Weights of a small contrastive audio-text model.
Model: 7.17M parameters, log mel input, encoder arch densenet, encoder norm layernorm, encoder activation silu, encoder depths [9, 18, 9], text encoder width 192, text encoder layers 10, text encoder norm layernorm, text encoder activation gelu.
Rows from block 31 of the audio encoder, named by matrix and row number. Each number is 128 + 24 x the weight over its row's rms, rounded and kept within 0 to 255. All counts start at 0. Numbers have three digits each. After the name is the row's rms in percent of the matrix's.
# conv1: bottleneck pointwise conv (encoder.blocks.33.conv1.weight, 64x256x1x1), inputs 128-255
conv1.0 098:129122136124103126110116098153144158106108098112143119120065116157135125163137103150133143114149110124142166091110149139131148107143109142128179116097124098099110108110120170160113141173117115115146095166144114126141125137146127194167127125103102151115115122141088164122102126097098120124161134098119141105187071142085134076131126084136153100102161117129141110127094140134113179135133
conv1.1 115:133137146130118141130096107113127130119145129114104129099119111084154177118116079135161136124114110124105111124121069156145104128147102104117118123137159112137122102129100159128183128176164133123128126152077149138150116104146087140150166095131124128118133095104096134166119129154102122130131095155098096118148174086114130148081126076143118122195102135165143128096148115170147119198130
conv1.2 090:162129124138128168121164121101116116129166135134116123103117156116130161141142128091130115127110117131135133107152165106123110110115133125146147108095144161112161126137130173124116141147058161158125087153135109125128146132143113155130120140103126078122099122111110156126069154129127113082152177172155135165118131138109157113096100102086116136099108107142151091185175165136151160176114
conv1.3 083:124117116177104139121111121145130088071145097177177156187133135153134113108104124184150142145104121150156127137103198129158159151139157135163134140123130132109140166148141110128132125130109111100111154108130094175143153102146165113107099149142134114112131108166147101125118139117132142152146162108082151148111087154083122149183179134159162129081177127102126118129134130107099126126143
conv1.4 103:133118149159181107135106107121146119118173133119144132133131146148123095132099167148110118136132120108138100170095131117131101126125135122129164118110111152104136139122185125155081094087114140116130103127128123144159184150138152112091106120109123150085110110171106201134141172137115134151103080156128098149156121124133138105127071143119110138128105163130153131143125117140138180106116
conv1.5 092:099167137109123118176108137103129130126157102128108127125129138109149112125156161191134127162126180106130124113163124120140104147120118136158157124108095082111113157100135133075155140175131122107110108152125168128140081124123109143138112136159189143154146107148125153153139140210123125115155114111148154156130139115129142124114091138115106144074101075140135155168115141126136094131116
conv1.6 086:112127119118120136141102111146132140156103170115195125148100143118145156125075131121142169134142110131105074159095157139112125113125144159139103130126135138166139118113122131151134164113122155072106090139139131111119124076165094157116092145134115141126117074209094139099136097159123120142141105115095156116144148116164082102179163110109157153153136135158147124135130122125107117099144
conv1.7 112:115111099178098118151110166143132112126166147120087141081118103151102084156151128082135162086144136106153131111139118123148106111153116141115141115120113104125144134123120130081141081100156119100184113056160103131122132154119118130122157142168134080136130177142134103157172138138078155055136166142126112089240163118110140129175095115138146110137141121114131168083116135115112158114128
conv1.8 099:147132126126095122130116109125123130113129151089122157097125109151096057151112125130116134128160108152126159091081122159140149119160150150121130134110116063101108159109135125117156085093158112084141123132170108143172134151115117111144163115132159109119114151163115158149140140135089140114154155099135163127237136170098129081168116122149161117100134142131138134102099140108110171093109
conv1.9 111:105113156144132149128123104141164128090117142103137093120108134125146094134134135151118091118107124123146124141092098116109180083129142113147165148116136131128132119149143138118119075142076131130123141135136111111126141077108163132110160110122171156089130162120131122079089141119118165145142153063128162179119169156062146100144155158142129131144119122116152098127160146161103146111146
conv1.10 092:119094137121124103111133124133079151119152149095112116152101133168128112152140115130118123124133146136134091077113107129094103141105149122130143112134155139105133128179169119093165109116082127142117076150157102196122116148140135119102161144086110122134094099130160141154114077092129143162139166116147098195138131127101163105120096136149109163135119170129097061162113098119096126113124
conv1.11 109:176142115139115161115144125093139137092169091190117130131163147150123144131130153135122129135130143167145107151123152143105114127142155129096106149117148145153124189152127137112123150136142122130101128137111123113123119124147112138113116078139115141149169138141125092132102109106096104101161189145135133053130194080147141104093168158126133143156129163121103145059124113107086118107100
conv1.12 111:129159160114110119150136109139110123125142120099097162074099151138145155141121107208113113117128153116123131121126137153159147134124148121164144106134150109150128117137106065067139095137081109146105142185173119162135146166118117153082090128115136075143102097120106100121108127113134131135119129124083084148146114148102123171115092105160166101099164107153116179166141131179136121123150
conv1.13 136:131145140163156169125149158075141134131109128143122155128119126140165125113142130121149113144110142159129149100122095117147141136154148070124106195123122101172140122150065145125141123095168098105133147134106133070150127129154142155117124148156130139134103135202106139189103131137121094111109067119092095107117145101116108141178166079156101089161162150153142103114095143064110108133131
conv1.14 084:097164132113148107126111086156128118113172111159135134124121148104148169113137102119119109152158150149151083099135117129115129125115170147116091123128130165129128138137092122147144121121165154097071119174159147141122072091105122135143142155139100144146132072128122125113139133125154145146183120104068057159107135119125118104132156145117109122143108104143110141187113104126125094109111
conv1.15 134:119140138107153096140123124147117161127134145118126080108114108134126131136144109151126139132132127108121128115137191144156140126123154126099159098129129141167142126132100105105151150208123121153139114135126102145132105198120093109109151118137120188123137149112149079130133136176129128161131121145095154084103117106162129157132082129175118154096104112123147122139127122125202107189126
conv1.16 105:149121101127142146114133081130122143096148085094142120122120117110146138130135139101170177113155116128125125123102119101131112121122159145098111128147151132134117127121117070112141117175169127143145130133092133096143095123124094115155100138146138110135146061122146098116173139144134146140086096146150149090112103115119170105054128144093138133130143122220145165149136078122132087135115
conv1.17 069:163090146138141126149075128153112134103165105096148184119070132147121120191116163151130126090136125143134114127102138133148119135093138117145103158138156136150126156131132142126151118131150130102120136110164086118111152116122154098129144129133085144107115095152124124135143098133110182116164136114096159114157138146134140130142144098130115154132128115140130145138137083119112139119134
conv1.18 108:153152128102148130123141120091112186113095124118125116138191161137124136121203085095147141124130142082106126136090138130136140132171152148114141156096112091132126114103121183100114143132145139120133145156115114111146111135147120105131118130140108102115128135171143129128112163166128133142112090132149204121106081110103146128118151121111119135083132125106120107129137102174147092143139
conv1.19 086:177133161160093119134133102116109143158113118122141144124141109122105187150127146106128132123154144148118132138141131136117095124126112187094131110111125086138130126095100147119107102140105158107117121124125138088142115093173127127113111167128088087123147114072125171140133162128136160104078127130128150131117149103169106162087174116109127096116135095128131100094166099124115145106146
conv1.20 081:149110109146147148132122136102163149124150109163069105122158169107141140155102104135109101172154073133124145148123144127130097125128174157133105164085150135113139140168121137132159140095140129124130115126130122116138052120112124154107161113115124133134137143115117141086093187102097105125174137137070121092131088133113121114137146110149138074124101161097126157122133139118130136120117
conv1.21 147:128116141117131135076151086097155124141133168130107103141141122143086151134142113154160155119123119153134138135129151143079105123110107066129123123111152101151114100132153147147100099155138156152159100140101140169160116096132140170126093114160124147115129122097126102131142174141151167098079116095149093104099122128138149159117158138121097107135137118105108152127110154084099089144074
conv1.22 088:111125120118140094110163158132156103120110158120084124138099139124133160109126119120132116090115132119064088097134160177089129115117126127100107141108144150175105146161137124142139112104127141132106101145153112149147150140099141106124111114106103122099148123108134148124145112101167132114152080132102123146094125104134120129068097095173123097115112125161121181112142120120090140145125
conv1.23 077:113132131132108167116102136106143161117107089151137133176119113087151143113092112127144162107114122138150114144144114099128093114142151188138144132138160082127127161134128099147183148110124186117144126125172132120101099140160091087127126149125100117151108084126165135160084109125100109140129127106117163122121138122178084108150184166119152129125111134112089130129138092119131120099146
conv1.24 103:151135122138129133120137107135120079151115151156125091166134100101135118109145112115124099168137126113088128118128121139140120133164131169094112175169157159118132150116111157129115133161117138112160109102161155118144114123115087140162137160112075043140163136077124085120109106155130127114146131123104054076126174104121160104133142159122133119135072173116119136110116100153122130150156
conv1.25 096:157111134155169124126136145113170151122187127138138113113154120141133104138105110123160147087104126150127088108121140155108121146115133128161115157105125110106140116117110126132155117161125083104122132113147122114169112125089150152078127116144152118142090108151109158092129105138131124124125112125089137109159092156126175110086090138109167096131176148148136112128143161097098124101091
conv1.26 090:168097124154112125125089096138127146097191115099134121111134163123138125121177106123118140149140100143149115160115137121143067111132137157115115175098110120072130130130113205117133115098166126131141094143116116120151112081114120144120111106152140162095139091160084128120126121130123128125153089181111141122131098069120165082164170149143115118136125140169148097168114158124151138124106
conv1.27 089:116146141148138111059136135127154130146060135150119161157104098162134081132131124097152140138132140128110106138129145105138142127110152107172142114137140161149109108164146100135142177072176141109142148128169143188142115155154116157098103111115144154104097108144124132136111118111151098180137117089058091150165157140106139158191119148120155148168176156109138123076126124149103137130119
conv1.28 087:156136123140200129110110110153131149085125092100173147125088109136125080111118125122124121156132120159101130132127105145150159098140123110141117136134089198100106133110097149155143156135112112121075137139091113154143138125133129126120107110111129117105110166148115135102131083145123137175093080119142160152109124112139158151121084137137137176140198134153108103129128118135117115204149
conv1.29 105:115104141124148142148114119191103129172104123148179093146090122132096131140136151120127155149126161146108160161124175140144144149137150100125106148148121112102115147138135125115136181134133142114104125124154136082122096080113135147130137100124093110139134097172119129095163093149126139114126184119105147118128082118135128100175104103148134140124089160171112100161117126145116164124122
conv1.30 117:093145101116127131158170159151141108153157137126141174170143117157117149121164145113134170126121105106108143129095115108149144146101116119134125188136166157136152163116140134133139132143133132128130144118164102073108171094133127137145107094133120121120119131159129134110160159176135146101124160093107124098098103141108131132102175142115140143106114103125137065151104131082074107110125
conv1.31 113:106104154078157143154115129167116109107084157120164121157121122114145116108099102115130130121130141124120106113088106134125142118085148130111120062142138135154100139141146132118152138113096136148075139154146160167111154119095091133157200131171096131132133105135119101154121115119109093138134163122097099109103197153126149176105077107140196167113130093084155089128153102073145075089150
conv1.32 075:158108161132160123145117137185158096147098107116165129180078126182160156103147138110124157122090127120076122112120156160117109116106118128153113131113157142175142135090076121138134115129108101091126111113148124094118154132163108126124159128080072064135202095133123107119107099128137167117156148129100139111108135103187106130112166160100135136140095135143144133123180127145109110169151
conv1.33 096:142150122152083090163127126107126110171176175122130124130102118108119152118121155099145163124123142138136142163117141116119095159130117138141102091140170102125125184132161130146124147148150142122144118111156093122131096083170075104162151131139102133163116090100109143094157089177118144120112106102123116141105171120132110160147117158138111131119074194159101131181113122121135146117101
conv1.34 068:153121102129145164132134115127091110098163075149134116150123154115128158124119101130120147120150149124152144130161142145092100136142172082122102149132148156157090149154114125128140140143120109150105123075110115135121172138130138178150130134157133170121140088145108112079137069183122140139124146127139136106176110102148149156098150108129141123125108053129103106170140078111098101159111
conv1.35 080:169134138124150115161106084119152157112116085165158146124070132146141140132088162137124130107135147136163132119117155119145133114121141145120126102103090122110115155106121131156140129129073117119111113161150086113171148116117103120143138083159137119113131106146137135102105148071119109142175109150156135141163150163134149157134114113125159141146099144164143123170124122129139161130127
conv1.36 090:141141111084149168153086100137091159095086145118148175125084134109152141152109115125124128132164132138126114118113116158133156099102137137134078100117128082113103077099141117144164129076121120133104142103131135120144100061101074102116163093158167171115121153087149135108138129124148105140116137101073171152146186159124141118144115069106128118119158179142121128098113074154123120110137
conv1.37 085:114098129138097140138152174125112130136119136127091092092095074116126122159124079154118139109113088122118138111098111143099141131114131113124188155121135139142121150169132167134156152148112137132156145137112095117105096127149112178112125150105144111114133120144118154135155148129100135136138120119162125148126100154066164120118162112105120112139157143141147082105105147085091126078151
conv1.38 084:155117140141113139119138141131153103134128120120156132120108121144134126113112145155105165138123109093101120100076104132142101114116125147133143143110168161149137136123117116147142154131117155139164133129166118089121133163143105110115146110155105111097178081098130122161079083144154118140126106114171086107157151182166149158138179158151112084152074124153130101113127122119153129088111
conv1.39 099:145119144109154121144126110122129145130118126129136116148124114137135117088125097113081151141092130137077136136141139134096177097168132139081128186104139159165147165170129130144094180118094117114121194129145111085141153165106090093098141103078131092120096140112157128136155083138159111142067082185140125121107130148122167116071164095142100096080130128112169214119153133116153111116126
conv1.40 080:107119164146147152128103148166157135078151072113109119125130208121140115139148087121152129118149143140136126137169121120178158082135110114103158148105120118125139120170135079142098117105127137135131107145139123127112085133131114159124139112142129138124108091133072182113060119142105111107150169112178161120178090162126137087171129117120166096127141128100127131131138125115128122152088
conv1.41 103:113140113119090119147142119154158091146142143145123133141123133141115147143120150172100130117126124119149120122106155144160101117078131122105131158126130150181143133126120099141125094145136096139125137173105117204087129123115114157096100132105127110153128103094100141122151157095101109123083234096095107102100155156136149132041131158067130097113136085151151122164120143165124094116102
conv1.42 116:087146136125122148204136173125130153117114120147077116136144096155115118134127117195126141134135215131092144139192101112113120135141066140118119095136142145151107195130145182068122141145136104111115120157141142144135116112143151145143120120143194151146121122163139139123175162141126124102154156113131098140151151129160144103111141135140129124122132110116128141147113154156137083098108
conv1.43 093:130103126123151109139121101133095123145138148119153126132237156125115120113181110118124129129121136134091120108121128142147132127158151118095155092124093153149122108119119126146131136123101178184080119184112097139101124089121142135069164098109116127125133134143132189122113088152138129130109113147101150108128106158094164117157230084089073106118153145150119138123140133130161134144092
conv1.44 099:109111119115133124128127136113142134164169151139107114109143212102126123120152111117090109131114145139121107109120186122146116114131116059113109165117093133117110130116133112099109139090077126132149100120114135137174097165143126141142128103119134111088162093127101097156141103130146096167129113161233132072121089123116142149145107178149105115162124148137148137106113144112145149124107
conv1.45 092:128104100142092196125086120140132096113139110154172120122124139138092115130146111155106152140157119154110086123125089133110136123139142106112136129113104061131108075102084096096107129150124105133115130156151156147146097056155158107128155142118112211156133106083130107130103116160133119118109186182146131108126129119132191157158177111151161144142122103152125110124119161104108151123137
conv1.46 123:136137110118093097128124122104135134173135137103170108127162123121113163117121127175117157126156145128106157102092124155151172131137136128112154135112124148097107096100121121102138118133155131162104160138104141068128120163125100122118157124148110165126141097137134112142153127117123096137120200159116070076121129119163134130137102106170125115067113093131134121091122137143139115140085
conv1.47 081:130119122144157111142132118136142117114130135117150143137096130143146174124140150128151130144132129117083123107181110147127098109126118148115142132159178099121138115137119118144148177124117131141099124096104132149108096131144125118110143153095087119133155097136134133138100078108138085130169157131076055167131165114180111107122137091136138111095096103160131092090127107146131123134157
conv1.48 123:096100135117140147127167095131119113169110108095134122138102125123135094106131107083120113125118110135144131143130129114132102173113135143139097095126160105104132160120175150138145134165121176134133118119117108131138108191109121112129188130197150190153124084174118093134163080125139116134168126156108091131131142090130134121130103166139138097124116123136102110100128134093136105143131
conv1.49 077:118124120113171136167137102132092141152148151121160134162147105117145155147149107138188098129165133141074127132142117145128096144144128108124122128131159096124111105136087172141155131151119151128158081111090141076114097158090105147132124125126089100102121141136101151172126066139087136180162143137095150138182117111132142128082103110129076113139107125115141114140115077142134126177120
conv1.50 107:136173147124102110140129136110126144118132132119127152104092116116176166146141104134137111113145114122076126116161081163120111115168119140114132134138129139157119147119115137123152112145133147119126128096135097149109091117108098157104153114123117091120144099076190133202099129113170127135166082102147146148099150103130107154090164070121124127179108170142117084122150130184102101121116
conv1.51 079:114158109084140117154109123135128156079113104157111120148112155115168151103125135129160098132143164143135127173102109133113136137113136119111115143103122125112142173180119113110123154151100130155076116158112093168122055127129130112133122150135168071122162111114109095116119142090132124140165154094135144192080103104136118148127121159112159135135128191145113092139145112130147105165136
conv1.52 101:139095136189149123124094151153083133077127114114140097114074152144134101135134120090125114118134091106161142154098136137094150105122106108182141118109113172123114160145138146170130119118145057118122133119107145125118119109140117161147131165100126105107175082175088143117127162140067106165120096127147147099134125097115105175178117100156103144152144117108127145104115134168112176136160
conv1.53 090:098108135140125121138094165103088123146140153147140105125131112096135117125142108139143118115106119144171146154146068125117109141150121121147105100091123147129112137147111125095192118115170124111105100140127096122149120159143081180142109140141166169164139061099106116155140124211122136129130126097104117144139120079111141063158140147146128141162120131147144115109138114137160140127120
conv1.54 075:119143134168154093130132089130129081144190107074156158136149134126113174144139160124141098114152129124119098133125133133140108121115123142180146158108166132072115150124135126098145114110121154125134111165106085142174162113180140129103127104124137087115126094137145137169125147142129137160083050122145111118139132131142161167107109141129113110086090102132114132172155106141128191135105
conv1.55 144:161116127089115132096071152100098132128086134145095110102116103148101106134149116141109132112101115151142118118124102185090134106141119132090169145140129126118149106111154124132113119152127111157114130098088165096132088155116126108125167130119170123138126152125170123115154149119098135118114112117172152125106153169117136099107126128138131126093107125108141117063110116241123082090155
conv1.56 104:097157129136126141136110128122114116115175126148159116130155144128101146134102161174133166119130127146132121115088147110125098110106107176144137119147116119103111127129138090131124134121100126147099114181113094178124116079224039110119114127083127121125141099078146126138106147113136123103112144111119127190135127101176085163083123117081120129107170113142139139136153107149144126136127
conv1.57 089:117174139086166145103140104152165125118180102179098153108098099103128152122158118118119147106154176127145132131107102141166086129103131124106120177140128142151113130118126145120135121120141131147084086108113118122141107139160145171101110129117141122125111120132129144161144168098139126089189061116096102154141135123145143181140081106144103099123149164155128112103134124088136119146082
conv1.58 108:154133085133145126092112110151143093131129142132118147116164085123104125145138104121132120109128149078111141127138167182105182147179139183158131097108129144116126109125126113140139107098102169119127105153153147141150142110120083142119091149107118080152136121118172123145147134155120148134176166096112070134096135154131129110162096123160098128140144136120111142107104123135118147163139
conv1.59 107:109111137109157125134102121126134147088197143145157131148138111150148134112093122106144138126126127111111130151081099144111161130105141131136092136132168134121134116122173119104180132100180108128141156109122147164112164152152070073127096122134138116098136103104108121129144160127135118094113151125124149161162158153150157192118115116167158099126135142150145114153156118158127104135122
conv1.60 077:118119129144143120129098102128135152132090142131158133135123135121139129134145196131141138147138147136175123132095146123104103133114145154146137104087116130138134127144161106148159100127166134126112094140103116097112124102180162163103103153147105143148126107197126130106124127098122162168132095113081116084155141070138112099170176096130075105139165152149124130097137130090085165072142
conv1.61 114:151129126129120088132158123158123122134154141160115108151125089102137107116140151149098196139125120136157130125125174125130102111128106158112142132108118143122134162119156086139154116138108140128112160114116140131153102097153122117109123110107139127096140124102136133130162156157146121160111115120108151138128160113141106124202150188079154137172114149132107068139130118123111115092129
conv1.62 113:129118118150123138118151093173123111098091158116070143099149192117128118120147114101128106136143114136149115153116155130113154107139141157128207127078106099087114125123115076125125110115108139137108118149142170123131101115133136126176172105097126136114168136132162129144142151117125136093110094079196130132118136134163141109093133138112122122138099115159140132123137140181159127118105
conv1.63 115:112147112126132149055123145087089164139131117146129095157131119131170143118155108143160114130137089103122140121107084127107122100187118082128151102132131106133138139125130105102121141102120156113173152137144108190154067154093118139118154164109102126124068148142150141173123116126135124120152134107172124087119124178090114094147123091122102116127106090113094141143123092119126096103126